Weights of a small image classifier: muon at rate 0.02, trained on histories of elementary cellular automata, time running down.
Rows from block 9 of a small image classifier, named by matrix and row number. Each number is 128 + 32 x the weight over its row's rms, rounded and kept within 0 to 255. All counts start at 0. Numbers have three digits each. After the name is the row's rms in percent of the matrix's.
After each channel's rows are labels from the 100 images, of 14976, where the channel reaches its highest value: "top examples" is what is common among them. Only what is clearly more common there than usual is listed. The data: histories of elementary cellular automata, time running down. In brackets: how many of the 100, against the usual share in percent.
# pw: pointwise conv (model.blocks.9.pw.weight, 384x384x1x1), inputs 0-383

pw.147 099:152167145127158102170106124116095122078137140137115093124099147086137127113132125077189151166122111140131091144131178094116190163109139186171101132210094126146130108150128113122079114080149148101095125122161116093100194117128089092158134069166180153115099179081149144141073069148172116144162172123130105130102130176103124089062135123156136116167089092118212099138176094171142149187128125104177148109096157118131188075147135127091164110132120142110141165145135151128165150088120118162089147134127115122138112104122079073108139126100102097103097156100179115174189069104134074131110081152143141103121198128160138084139057190110111145125092098135137139105103108165146101206152174175162102058101091091111184196160149101193087091103113110141158190128104083187128082124131158114089138129182105114034105099156096102121094125176172120062119148136115154150109135117178142132122119131143070150102076179178148083125113071133165145158104115087187102142116150108136191106119112126092132129105124147172147087131201134098126148154171129131106155152178095158066167148131164125147103116154151168063151136105125142126116116134139152064093142095094085066063077137154095130
top examples: 001 turns on (91 vs 49.9); 000 turns on (81 vs 50.1)

pw.275 103:131157142159149131141079107107134188187148103171141161083105095077177161154101134069112149119175086150134187110232117097110048202170117143103135149147080121198126120131153132183100166133153133157155122118138170139160155114118087072081157074139161122149119113132111145067099105137207130150196116138124129104127218094088120127127131079106114161141159150152211115166148163168072170142132143096096141158148149163049110152105122126087162169131131114127136099115115107099112149151155132097084146151113105163137136116079154162153159100153138130166111123153178084192104125116159105162180107129158115093186095150167149079146101129151098137226094103169144129131136136129056124131133098096112204162093133126132164203102139074122102150091108156120151095062152160111123102138139102148116121148105088107152171136094198141057140128151126135114129152120101120162175154067074140143105136172131191113136184119110131106159080078206096144102117060099136116147155135176105113130070117110118181136094113122095114159149125113094099138116137159126126095128182113074108113141162142114103110102126127146178098131159159094122149109062134162118133125130095122112136147081044069091
top examples: 111 turns on (94 vs 50)

pw.11 101:213093187111137147119108096121074111167112127098090136134130099115121138098134107113153119125112117124130109103104178131121113213118111149167161152117159115117205117154152077137167039137119137119130080130139138096062102104108099109141109181131153150120082161152138188154136163151105176142113190171067099110178129175122147158132135104131154074112156128114109202130119114108144125076145163152083088096154110106157049154141086156182115149141121125162185155112130144127149118103095122182171113166120120160143116124136147162076199142170121119090043110089080159189128129127153125103198122103089047132123140146119151108157099118132162097141077133143135145118087137132155164150155062133113166086093145137158094173113135160083046081232141124095106125173144101111115160123124111083112128099098119172065099130131127142142194173169150116146113173118126085134087135147187092107099119109129143111157115105119093090096162153084168112096108163122138169103226105091134122100101115110139121105095118171205120086063128131157105125095104108129144102141112196177162065081105163186170107142167195104153122156156100117106113115125182101137103169120141101074184126139157157124
top examples: 011 turns on (90 vs 51.1); large cells (65 vs 39.9)

pw.24 099:116178116083143097115142125098120190156071132111150145116129140108134162136229082141117111079066096145120121122156118074225108170113145168134123120101179137143116187136108101109147150152112108055147144149172144124141155140196100033099141135118091122161144121109136150136120156138121058140139101193110111134151135140113103101090180116186111111096078110136139196093135168152151101163122101139155116119133154190130080098087134142087138163147118120135156128083130107182133102163115097143049094155118122160135107115168177108160094149102082073114108178113088081075134150181146151112142152119102154081160145177078160135063110149164133101052132090043118090163147113161066131093093126079128082134120085105084090203102139129139145110084132094147120157086103129102147139069158147100107124149145104114129130172105157139213132175090135132099133168106100081112140108183128122124122167126080110183137159126112121142107137140060150080105149102135086072142113110134194111117174152103112097143106172150102148205182167135118109169140135164102100145166169118105134103126114135172077168201112181138169122085151158073157089113125161120177108100136102134073166114094094131107
top examples: 010 turns on (96 vs 50.4); 001 turns on (87 vs 49.9); large cells (70 vs 39.9)

pw.218 101:117143119109102125105216134183123089103155173150140183110197125085119096138067095144165148164135146122143144184118109129147141082188137165136152072137142155107137123140139113145178157220135118106131148076106111075124149115153171093113126136156059129149142173088154171155164129134185122129094185147135123084096141075190152140151121150147143167173119132156104098124101124114120062108178118168106166045095121141116129106112127147160144135130095099127146148123161125161079148160104168092134144133085078175116155089118129142100190097084100100087109141058151080134121108110135181161124129139138123155110158104087175115165100223146157119138106105145101106105135120140180144190127133097077132182159147113177157126122151152142159095137124093112082130137135195173081160139205132124207207141139117092126043115112179139137148139155146089126113113119147064121067213099110125111121105089170125067166135089187178145105148099146133170128178077117104159148162080090116128074136139125120156105092125108113143109161148158088153106031113141133133172178141141127130118135129195074148085104150157169161123100081095120098118094074140169146143169107125153101081178122111142157
top examples: 101 turns on (100 vs 49.4)

pw.231 100:121082118055196129165100131130151125136074156127085161104157159103137114111164127120077086146094067107128091202137105126130094106177129170104090113165146120194200171139086097198155138131127131209143048138104113137166095111107084141148112070122125108119125138156098143104115111128201153130076099197074129115139093062169108122130139081155160165116147125147143143135174139123104111152111129129156102118135088168099161100192098155135155107085112090160148140136114133133191123122133138114160077130121126139143080072073153082066200110136083122109139152118128098132112166118149152117071206130137255190131121159124169124148116103114170107176140183144134122098125161143110147125133151107081147176166134119145077136120124136157165137126156130147061136126171119100133186128112141126100092124094093126098108081155119123174121135130074124159121045108178186163051140091130146187175184106099187171116154148160026116134107123143081165120172119082099075169154140119146126077129129145122184150096142121086108134132124135107110162117092127141112115111146160123104155065126172141106122179120095131155095127102120136135133099160138159126198085120073129198113133134110097118
top examples: 101 turns on (85 vs 49.4)

pw.128 098:092060129116108166108101118156135151177096158121103115143134151078173133137139151158095082194149107141140146107158127168132120125140141164108116071133090170151133153191062152174069152115146110160172133195140096146106127180160146088160097065158100153094177136093160119111127126108061097075104124131096103165076173114124063150104162131081105156034171104160107175171063133134141140113170126188146158128121147098140139086123110134163138117142159119146101086161151146151192151104148039174096182107129119117107120143128134112138085102147137111102119176145109195086177157132149039098110119149130196155165186088085136088107120110067123130076241133095128125110100138121142197117145159120129151083140132085137088091148115147113142130140153139102085159136130135154149140116133075109145113096053148174101144126107078150046099084113140100135071153111151142100153186176116161075081176108096196133120105184118111175098134123125110126164145132145131112097151111124055113080145104105150103074057097103115137096135143160110146148142171158118111064127130089199125172179108149104103144158113164106127109144120171134149111142153144159090127097106086158126109112086154136089
top examples: 110 turns on (96 vs 50.3)

pw.112 099:161164122137086148157087144135126127126199102095135146114119154147129165129109115120140133124097148142144114110155112090094107101137113076112122237134187155142134133114087152108084173114074112141126122157105095120103109114126120100119091151064127093167095102112110192136131059086090190098164089152094101054141112170132099115120178142126085104080149072089119118118139158157090097141060147037150114101105118139090100174150151116107108141097133088151117123124094119138119153133139123122135117148067166175088100111131153204086179088140037137156135121093141119106089130132101145164129086076163141134128142116152119147132158135157203108114111150103149111179076096100197102090180150118116175127108155068135139142156110161065110161100138102154070087076082115134117175070112163138102142137103104074153122137147123130155099116134096106178153151140120193108107167127130104186152137157188144165062178141122178154091143185107133078073132117146185116122103152102094170182125232174122184196112061145118186202140116115118082153109105124136145070129107116181126161100133121150139118100147131133117193149118122104089134106082060101097118182086121109124110114145163076142
top examples: 111 turns on (96 vs 50)

pw.20 103:167116095098072117093157097144097157171155090131083106135149127155148182115125085092143120114147088088115111095163099116143152166143093185131135107109121148129113125108081083114171136120102101116112068138105100141150155128080139095102082085173108172189102091160122169109164178101126106139127130162155148124154046135138114227124142131141107096110108142149137156147125166166115130191155183149079148175144206149065154131121154173138119151095131144109093102077156096083082101135105055100095139136150064201114172139125155145127128068140167102099114143026042163112109166051121066108104097156137113145100133126137156159126161151171122091103181113107150178116096107126172100076097069070123110103111089106110144134091157162149133118113133093131199078099136140156154107165063128151155158110114095129133176104124120123054132113170169106065129057123086127133186134162111147112100074119107143111135112111124110124126126130132167135155084194109108083059148177162135169081106140077200084099113090139134120139142131112174099100082083155091136118140096142127138134170180144136049097119136089128111121162107085066120111158094151111126153159106092150119123174164115097082
top examples: 010 turns on (81 vs 50.4)

pw.374 093:149094093074142168105171195129164124163163146111192135147112150123144113140098110123142093162102132160112127113169132140198185096107157109121080079068127154147131167111107115100156125161136215135172156136102126157104144087174165096146156145117149062091140201169143099070158129137157116127088134102119112110146175182158199082108078069117098143152116119121083134128168173129133075127154106101096178082132116133071135124146140108107109172088228105182117124163188103117114201114149110069136071113208095137167130138137146152091192166156109102171103109079127110107174150184073186104111102121150089165108127197151114143093083163148069126150099119111092131143140089112119145105125128101139115115134153145123141126116129142157142109122111125124169107129116157137131191089094108152082080119114098137161112119138105112084107170092088115151089128149114137173061140177125103090091125082118136103132146089170093107142184148169163106198108111109115109126138083120100195114101075079111247179047131137110111123180138137125094125179117093129138110111097114054126179111127155144066135119132128077112169129133151119109108089123135159126126107092109160107061104157153094081
top examples: 101 turns on (97 vs 49.4)

pw.152 104:165161159133121107088096190119137129127122137102149125182146093107135150113173080110093135077122081108111153095163140142129125062051048129115122125134109108192156091188135116104157143149125133099097136156106126092107127139132111116128095087104114104145110149169121111046108072138121114139111115114079138094080144141140122209142093098093201163076119062147078093202160096107128159144079163104083129137079120141141087152098170080141106091135128079196176102111097097109130176072143181118122071118133156161158102096194181128089133092063232106144152106090069173138143185162142117089069124107182084129135179146109177165038143102164141139152120212094120149190125110125181136147146176130130164145089098140124143099090146177091135133152117140106122167132146132112146088111181128111146148136165144116120160119076113104135086132134153142156141120134155126143130161115141095112125163111149188095108127153136083129111148046114130195141147081109172140079065101111113146131152160177117191101112082096098131194178113116143136160114132181171118109133148131092074142171125118133188107104121139108117092134143096163113135087129066099132123076122091146135068153095112100115
top examples: 110 turns on (91 vs 50.3); 100 turns on (82 vs 50.2)

pw.321 097:177115145142109140103144160089131116145090132150085100140134079088164156092127124097145121126126105087165116132134165078137130107174129135119090098113036101104125104136184093182125143125107162083149090132083149129170163107096121143103096086144078106147205065164080175104107076113125181133118126159141104099132082107143151164162094116077131149179105106103159131155159137159093115139122166145106162188164124089115178160210145118134113110125108134142058158092162137135164171146089141145191160162082211138106134089091130089106109119086165165145165140132124151186194144127105082158073133114072125118157105096101118088104134146148135186200118087122103122199101122130129083143151104124153160189119055125197120148163164152192111076107193162154139120116120147127126139116159180191136126158098201146138091113132094166070096116141136144094119119154123112117074098154126116100152107086151124102098091063112120106083102161103101147107141084138102110121139120077116137096156170172167136121079137056101169143166145154114164115110109187099110097175124123139131138160112121111183070132165162115149104091115189106191120136121138185150190121048067158093095146121195159137
top examples: 110 turns on (77 vs 50.3)

pw.327 101:129170143100129136154102108148083083106133115068170157106158152162102141137123113178167110167117143168090083126183177140096079185143159112122142115135119116109096122142075104140089100152127149176108144108068109099123097101117146108071125192103109088125124108132138120140114105180108173112159115176118074170121108074176102187134096086112084102156118118155092119192101121106053137066123108122119147153130098130122119193172111170166142106146114167136108176159054106171162048066130134154101125103179129160140189078167157170123090140101137196121107134144149103114161100103155124112141167116124145189157168143129134119187112125178093085088134128094130167113124113055143102094134099121158125136111205142134134148097148125123105142139102124187138137144117140073145094146090134166072108115126147100093133153116116119101130039142136122191141120106107129122166132168128113112082044082126103068109142198144153107123088161152198182110126093158197156147165127141095120135124139105123055067106111097140075149109184159134079106122116088106190122150166229117124205126170117147105116171129121133081213100132140132110157128058068087139135107103115147117109119119075095156
top examples: 011 turns on (78 vs 51.1)

pw.8 100:175146111070089120113133149108110190135140064088130090085152139136078106125185103099136119129174118137137173142109143113228079167122143124152104115140125139095130131071125174160125140172130114089165199144133095161095165124163127123162130126098163042100166127119123157087087150141060133166143129142074123101126101122135180109156130130091079150145147081074103176126174088080111109097169133176138220115123155153163114107124079099116110137129120094100123101091166112117146122047153179160135167125139064189100155080137109187123213127109111124144112109156123136087151146129166084125100132155086194092098116155196153122165119125147177168116084100163123102147113116154101109133120190149118120164150080174164100181103121183118147110111142110117135155172124104119106105131115144149163149150145079125112103129154139123129092137077110102153134151255160099122154103149097120136115147149158111105095118108165160135169094099104191098166069148178169128125136121114158136129115116129132088158150142022142171160128097145167058160134179095094085092110093110144163175126138213097094138119121102108142086196134114136131128130123062161096173144131069136090174121148117129164
top examples: 010 turns on (78 vs 50.4); large cells (69 vs 39.9)

pw.36 095:106102122162132131107154176185137135110054098077163146068171153109108142103128113155125110145169110195081198219114131101128089133137140128076117163135147148119095159169108071139181082155154136148096153124112112141129099110164122145080110117156083129113129103069076115102124132118110153141182140119170158123146155092049110125099118155115117158095125168106087124125121149087124095127112145107116208137141114095129132117178132122205147143067082135139086138090096082143130108083125116091173168033158142143087142129158065148122138132134086120155096100101117183054110163118165141127098110158167131125194121113068134126144072117110126087133188107147106115083150114131117110104207116178128098183096145141134151096130126212116108123142123118164156141127089139148114154112102149188155061105183125131166161131149123198098184126138086110130134119160102146157155108245067081109220178130111123099091094149060109175050102118137157110085098126123151111139133127106184097101152131085151084097113129142121073104163143140094168092110187116137116108123147118181169098101103133149096177162124143114125146194151113146105064128147086157134144116180142133115085092129113089111
top examples: 110 turns on (97 vs 50.3)

pw.333 101:141129162147074122151129194115107075082103218116108143145167136147078143186108089150123196120091130101136120113102145084149084103114065151168117123134144143141182136126093101090132140122179017088116145103089124068125143120135103130144107159154146117111128081145177189175098139134118103140078113079115129141065103119106141093125152161118162086105131195143146097096148119077171108148144114112105193143111153159074131117127220130145086152118133091115135147134118137168158154041110162185121151094140164147118036097122175072161153096089120103145143122127135087129113132121180045167123103160133085103123132056104102162167149193074146109130123134149118081082169160146144093090119125114177188127059035115153116159095152139145164113173144124132182088152134137109149102108117110085139126110125102098093079107083171138161070127084122108155091109174105125122162082097085132111064132158085086111176162130069085135161156171115127074164113125161093130157079135113123213110139128106127097089111210082161148141126067122118102148127106162100110124155118154150125104130169121139098100170154083110131134107187104150118135104141155100087146159114132110143179133112139137093
top examples: 001 turns on (85 vs 49.9); 010 turns on (84 vs 50.4); large cells (70 vs 39.9)

pw.266 100:098148119116111203141106130079109102132133096162098153128129123135148085151110100161087110120190090148113169104093143120116192136123072138115091104114138104126120101136119122131155095112112139161077138163099121120132096131127186121122145120160141140066165146153102112154092168070096134109144137115098107152153145187099084140116118179119125067170133153160058133106143120115116120099107165090130124122062161163115084075126183042127109089140173098171103104170148194127151164155146023109131096100124186178151094185119097125073136141101157118133191112118145095072083131143097098133150147197077156152119121093106140100162156106136122209122103130110134083108144134138142088151139114102106138068119129149112130150157128119192117108121137156079124132071099171196139141101147179139122178130132107106135077147136114080130142247135154118131105112078111087115155171106152219138145110091119143122144120171211095157093096143103165114147188103129089125138138133147110092168033113114079070125157117171100071161149123163161130154072095078160138182095151152144094116075147074120152074151098136134147158116116099134138109046138161130172141115131087116123019157115123145140
top examples: 000 turns on (83 vs 50.1); 110 turns on (83 vs 50.3)

pw.357 099:142171137160140105085105143163151157154115161117103110112153125122086148139192145121045087158185116136116120103116158171079128098099096110132104095161095150127094074092132149100095121072108155137095161124101148109152071117184117074125159087094128100140097107136143103103145097159100076112091085118072129151119155129085116111138177128129131121203139152121132135173103106128195122084111125089150136155137085144173092104175087116189148096096102169125142090160115132173086110170104214131116055117129106123085132144149085134121083102046171087147095091107159148133087148132253153108114188131081183122096085135145124094109092083152127071080154076185109133139129166187130073163137198164063147112094085122122130176126070078145145161092114116166151125126075167131141131123125147158151124151187155140135141158144079166144118148116189183045167097106166096088111129115173121113174144136153123139133088105161140130090090117137115079133129115164161111100139163184129159116118174157135153091106135106105079103088169153125118097179151183164136147143120176091196075156064197126125117151164158102078117106141095091145093157123087109105138125132114106126072130106128156099
top examples: 110 turns on (79 vs 50.3)

pw.123 105:106052098106176141117115161116102240124140133229103128146138132096087103095157131189051129114141087131118118085057092169131121154093126146159113104139167159097094154066142097138106132124174155099146139124131126122106149136158097104194168085145232135059126090103074112155137133139159134101146103105130170125166144125115089136109128142078084125067028153086114133109116083142068112087103163090117119191096126105101091113090123120167071168127168150160127225126147187125146136093178154103107107072125170163140137143107078112184156069104151094165138112079157121136163159107151056118168102218132142104120064128131115127147152112096158148100153139158164114076129105112140071084139137117149157142152136125118138149116136119133116105095127109070178125117115153090090141142087156176122096130094120107144123128117101162148159099084132131113157111075150120170153123122167124082077111114096139120104139166110067100108146086166150141075121089063104125096094094120170071138155133121175129146138073138148112207157156117127135163090060194154135123104113140123122076092131112151174095120167121123133178191138142171089123158143101127078091146151126145119115089133124116157
top examples: 000 turns on (90 vs 50.1); 111 turns on (86 vs 50)

pw.290 102:133128093171131067142100102183141151112063103093094164098167098130112167084103159142161115108087197136126131121178215120100188163156112111120147110213111168143125187150171106143129087122146109123128098095086122168095124124121148093138178123106093136162127129115119126103136166123128134133091171081153115164146092122097142153163024123087143106134121191097116172130116114114148167066104170153109138183219147117158102162078177137079153109102163033101169140076181112142169132126085166178205128160081103175152105142151119112124156193184107118133142165105085107126191156153140132158174134185120119147148117079186156146120104101167121142131108097184158145144190167114139109115153110187140149078145175094117083123167145109146156133110144089104114150127111111121231127109141133192149162097167115090119144150115074185113152124109169084077121106119139124137102116128149112124129140154177139100119153130109097088131070094096126144101115121140145112145169091146137106143139141116150114098151143161147102128114107198102155088101146123171095076125128148075101156073113132233134156111121123120150124195161124063118153147122087117151159088087136146096175069145134191098
top examples: 010 turns on (92 vs 50.4)

pw.222 104:189158118120118056158104098159114130154131048059109120211127161115126135105091107116155150117119119064122110141116183177122167132113094088173144147078091135140169165162068077129128177147157109146072132115124108180151124084117139154137111146078126131088125146151165109147159154155106141189090184092167119131094071121117136074109113127123129165163179122191053050095151145037078106127122124097185131175119131110107150125127144136139139084085094145116146098052095117100171173136135115115150126105102163161123140168144148165140176136130190159052108104118092120108115129054132072107113089122100135104105118178161089144094184141149147099135110151158124193144155122082098135151109137183076113127143197108093064161180149108124130110118137106066120136106178140088175098139107137142107101109120143107136182120198139197123117088082132118118118068157118164114131130069156090117136135103121113140118169138174124189154102124125153120126080195176132155158157112162094115113109097161155189109121137148088169113135133141150118069171180135136176106132172091102100161079100100134110116171104149114100135160152087129109115075096136131121097113019097181170102170120110134139
top examples: 010 turns on (93 vs 50.4)

pw.65 104:153095169141115116093104122136138141161135153176110148105164165127127134150137119115105162085159060112107141150079118218140175137143129131075095081164155197114141116120150079095081165100111166128091134109154067050067133167097200188144136135108130154202105103129128203172098140151102159140172157039158139166142101149082146075163086114140119103085171134151187131070151213103121115143097163066096068120086108133102100112159140111138141102144146099138144140164137100129158122077124115132179160104164120134102088132102159092145160097091178182143180163121131091143095138148170150159144093117043070170148126141160100142127119067129120133088141184112144135145111108129093149147105177202104150150139117159126194124101118090146159156143137070125129120098133201147180167121134064095118137164121106129108080120072118206134143167133153169089107060181113154106118132140048168122115153183151104092165082079083064118083096133085142163120131181131119094105100141073155130120149173121128117126145101106118164172135125121074133142085138159123140140093114118120116116102103148169153131123149112101153142072152132118079108198122157106173080157142094129149179101105141142111
top examples: 001 turns on (95 vs 49.9); 110 turns on (78 vs 50.3); 011 turns on (78 vs 51.1)

pw.181 102:166118137106144062145162135151149124119120163126143101158133141129095159145116122119124128082133131103069122076160131122141099117152152073173190098144122068136138085109066139081102116129120183153127094101179139164155142134078089120100134104098107121160142126127137164090089060180104150189149181154141152107178108146156121120105095109134102150070208085107142124117127137104146099095175165123132088131136074119162095070166160077119203100090130140142131115055103109140130166079112073131171152155091149162046148093147163097076184132110172147076075095122142129159170131119096116106138154091104101184061102100140115169139129146120132162050126145120087111092097141119116087119068123121050093144166123086141110098110126167161112110122203182150135126086116131131086136111112140064098082056132137112108136144182107080196168168117173136110101124127074138098156122227105085125105105134117206111090117173118088118137133140105239106134096078129156099126109142125081168160121150128095127147128136177132104171186134165147136148097160161157134160131117172132088124092134094088167161126114094051147098141140099114114121120109168159102158147108074073193126103101116150132
top examples: 001 turns on (81 vs 49.9); 100 turns on (78 vs 50.2)

pw.316 097:134177129083043104128144112106151126147147136136115157154132170123124128117126110080081127155173104113166185106125171116126098153137157136070104071165074128079076114139132113132136119185087127168165120086138127117131076143193086116141182186089144117146127137122113139061091092144059144140176134076119119115087179095134139160133113123140127101100114156146088085104100115121119161105088083122121091129174087165119113157159062087156121104149145116123156168153150130155147092054114091109103136122145106101105167109082213133097103122116079089119121125076130125106065128138082102138138160069164093087158142106108144120125101194099203170096072127102120142077072145081118080057119127113123123144074073154188192169124149125134153140156083202160102152168106092142124135144142223115087064167075119112155087117112133167129124121152145159194135174148130134135139173165138107092104152120219105103081143090051165097087119144187124176143133130128119119109121157084135143082132074129095082138146182125084143109085105197124168147116118193131085152141141188117127110162119134067165127161159149112162115110117154092172112118111133205178119096110115147130137118092142107106
top examples: 011 turns on (97 vs 51.1); 000 turns on (84 vs 50.1); 100 turns on (76 vs 50.2); rule: rule 61 (38 vs 0.4)

pw.21 097:098134064080094105115118089183136143121121128143115138134080098143115108142135149148130110122082067118152145118148141148115129144117130073127143126067139170134030123172112146154159189124122105109133131189088139198099120156169112104121155114064095108131097114098115103169134178123114100134083130107125083118097116230161174161168058105144146080096103134129116100165069123140149098155173068173097102169154086139141139108155112123144137082137093127167148117138184124127090174159083109133086145114142181117179109120139134103150141133102125038175164167177146115141089203128087121151142164135130100152166087070161127100127137119116078140087074142136218090129115083138126095188134150134114166123109116134107148137104085099113160081172093141148101183138120188163084140120057132119143110135124157098099143072174142126124111103186135091141140102215107161151212171123102112118120128131103126093126127116155054077161083165123112156135116149090121101152121103090144133130103117153120122101123087070125128206165129087081099091040104093066144092121108117115110107149144151139151123134150082157099095130133161074129105109116129113145090122051117093139079146102181100023
top examples: 000 turns on (80 vs 50.1)

pw.111 099:149116149142135117106149111197177128115124122157125165161123152160139141132124095076192187163130081107125074113128172097136091149106160086152142095107135134107101193095165092113165135155134101146130114144111110158123183106165159096107135069142154116139153092061187121090215160089108152110139158097098106118118169100073130051156092151123130145137144133123174173168158136109156175126152120083105157074091119152118164131082142075111076130123138131149133105140101147149090146140188129163129067126189169123100083178140105135116163086097126128157174140070139097144100146092088158197131099050085172183124126165114101093094076096091143151126116108149170053158098169046124086172161118091136115110137143143183157180114084159177123176136084143144168158123162159128063139062174144139132039174120080110126122146136067157119146123130162124077167184100107114182088168089082125112129155102134175137098099107107145142147148120093177106104128140125139090153105153144116091129179087096133136195111125138164112130051096173159111154128160105099157106106103116108156109147149116094143198155119097102209110075152099147180097134108141133150178074120137162071125087136121107096
top examples: 001 turns on (86 vs 49.9); 110 turns on (86 vs 50.3); 011 turns on (83 vs 51.1)

pw.143 097:076122189133095155162133126128098136159059142105158118137125154119142134089094179126174176115047139107156129143164193091086144062102120082091141155135075141158144149134090146158112128117098096188124171114140098199156131140066132112120143171098100126227170126149089155116175171110079129153169131090147154122096146161191160124117113143158101152094098143135114110145199196083085113137119096115183099112090172122122143117138100120140135070146088113105137122128167119101120164117137137155152105173149199150139080107091112093149175121114153097158113116109121128123101079107158115130127148157138140098126127099117094106135133083103168140157120083111121115112055103166162147122155053151175121142082143141138138086099181166098116090088130144095096130122211133147111086117119081118123137102168139131107111165223082209144114170137188095099123129100163182186125141121162195132145120156135056124116090097136118112096140063080170152123132090166195100149143102101153132094170110199150075146112129166114142148067087089134110132186075155117102189155124113142091205119110180185069131162136143132153121117051092107112170101134102115159102123087193116118129143128119142145
top examples: 101 turns on (77 vs 49.4)

pw.348 102:085092081177160127114103091102126150160165134112154223151131094141100149092224153128144129110130131144127142168122162106112173222120108115116096146073093162119180142114164144115179145188080179141062140091132148068111187188146176150090171145123112117160145095125128120128089126125157125144189146123101163129063147133045149115108157079168114184151085162137151074108109155093116156086086079126092123133154186072152137170082134131130118135090053090102140113086124141122082146095155131110137141097081128153125092128124084092128102158086115132182112121175118127184137129101117103116097077090118069072127168146133144110160105117052152067197139090096139160110173079177148136142112120119055146125086125123103137138134114109134155158135118079124092126148108092120130120174062147107120106119084172097100093151104163104105123138136103155080136164087102064173097158079129124036103188144127098124105103075190117096128179090129115177125099109125097129089139150152142091078123118113170147102147091086093130148149143157091064181090127112118159157106125120096101195104144075119109122122101107160148150149123133093160149079178121171144112135134147128102180085079085106147
top examples: 001 turns on (82 vs 49.9)

pw.329 105:099133077098180111146086119141082114170106138057144161169173107115112105120172120107082153177146092062091102095121098076146153117130140146139131070164128094118108137120151126115138081074127109126091133117126165130135108121117186067126193164132183127094141089101090141121136130091159119197197163147160160156138161138134133111091095185142039104165156074125208098123150124122188124089163076147143122173119155173101083105153155141132136143098178110146120117103118103180108130099077171117120125087146176146142156166079122160151121071121150110186094147072156064099189114135154155072113095154101150147083118090159108132085141117143143139129115103108133124128172149090096144176146147081091140173089083150152147136132145104099151121175172136146137068141091190107157144141144119161083125121132118123046185130098134122107176123147090127169173120119162192104107091071079176187148098122105100123160102127141093090186085151119160115168152094140100169116114084070085149118107154119143136098172138126119133117135151094144121094092092116148082130101084143168141115126124124125153042139120144147186083076100133084087218151087157109072173093096105077142100086142159046108
top examples: 111 turns on (76 vs 50)

pw.28 105:112155137120176118109120116160125109075090084122173106103099140157134123117077053089148142166172040132093091138112084166141111118134151136070098165145138122173167085148116155128135137112142127160116116079141138106116110127110124145070146104109130117144154159155152084103156129107145146069074144162119109099099104095082129084124118110132143188090142105123070105107144126132188144126151099120170103093057181126120148136104154133064116093104133126146119134104074140149159102132110110163070113190121144082094092123132104133179091129147108139134104164148128124097093136160057129118114060063175112131135190067130163161168169065178140135118099080130143165161104132068139096141116187102078177176197099157123134110199170138098176143141139104110201128121125113158079066069197162081122140098167137209142115091126151161076137063177142141153118136095117111238157141147162143112134112112121125106113119208151169166128123108158115110098124125123129109116145151138114137125121164123147120099138114152126115069048130090093116167095117094131145148110090083191129081098182197094113104135145129146157160113099071114138129073100102062113136195093154120124159164133062134192
top examples: 111 turns on (99 vs 50)

pw.69 099:124149163092068146135151161099155141159083143199094067149049103120139202138127122114150136144116114096125052137122115106108114110119091096141121125090122079099098133128137146149112147121131162131101150205164115108155122140134116132054111138072152174104181125103117128116124166176130110116114123067157107117169090203089155120076130103105139162138164146138105111116084151084125175073106120105078100161125085093109164125141063140094070152083134057107114163081111113117130131089099138120168141141109134177114067133132192130136146149140061127182129143151166144124113110098066158146130142128166112090116104153153180135143081116102078173111166120113096142117194073144106114095107136143167139224182131139175135137158101083121086154176136162144135166133125081147115133120082108216125133112157140084125151148147130117122129156208161163158108120127101129127165173150187141130138095088103185129127142064160051152130125177088112094088143074171090115177167145179104135113166087127077153119100195093164133137090142196090095128141137071133164153161141122122083127121088110121154186111190158140120148079125099123081163101090091094094109116082119053217132146145107157130
top examples: 011 turns on (84 vs 51.1); 111 turns on (80 vs 50)

pw.72 092:137123128165073084119091104119104101148145110131090105077135181090165089140143140159118146100158110098109124116141117098140067125078070155152181068134126100168029118123087100134117137096211170160138119124183178165094083081106153120152116174060120064108128115115134168099155171097118110089086129138144089149134121110171134157191069169093152113126102136090146095179115119083108092142129126121126159111091077032113136166105125073164149109088144119106134118125136107085154162138116111113120161132132106120168139147127045122087190161188189132122174136064090131130179131160079150085112113086085108098118115139192095121141080166173133091121154126081138114130080137129163168151146115123141179082164109166146134075133140136118164177091121090108119162072128100070164188084124127132137158104138102152097158065178154124166086113136135150143133124157105078146124116160089175148105122145153100097101089115145117112098099077136093169122128103109121064155117075145060181128127167099122143115165132108080120135113125098160162076108127116164173084145107047103113121113125108045131136179108153142126156097093078169107144105127222160173087115134086159113118086094081141085
top examples: 111 turns on (81 vs 50)

pw.216 101:166138087055079143084097117122177129164205105121136125098126131128092111114095130111119140144161102107132161081090151138124171118101156107117140130194131125096125096118140139094161107142059133153133141176104146124165108106132162113147121110086106131152153102147175087081196115128105142133104133111139145126110155156124164077179149156099124156082143105085143117152174156120116112149124114129163138199116111155088155123131104102206166100121162132140101076149123136150095088102112074188083115095132219128135139141123124150132084154172121153119111145103116086098131076117118109068091120145127131074166122101085184104075123099131136151129163061157118020155155149144117122148131157143047072095114093114095193105164123149144092110178136067144107180159129163167094122133081106115103138173157132179128141148131119164141101096131161122126147161134087121093234066091121210088107072125030191111114068148112080151125144130131096146135110099114121154149219142058100104152126147090184101097217133076088114153111197039127145201152118109141110114172113121120168087147091115134124149169130129142153109142119135138151126113086161123140098147100177145161126113091138109172
top examples: 111 turns on (92 vs 50); 011 turns on (88 vs 51.1); large cells (70 vs 39.9)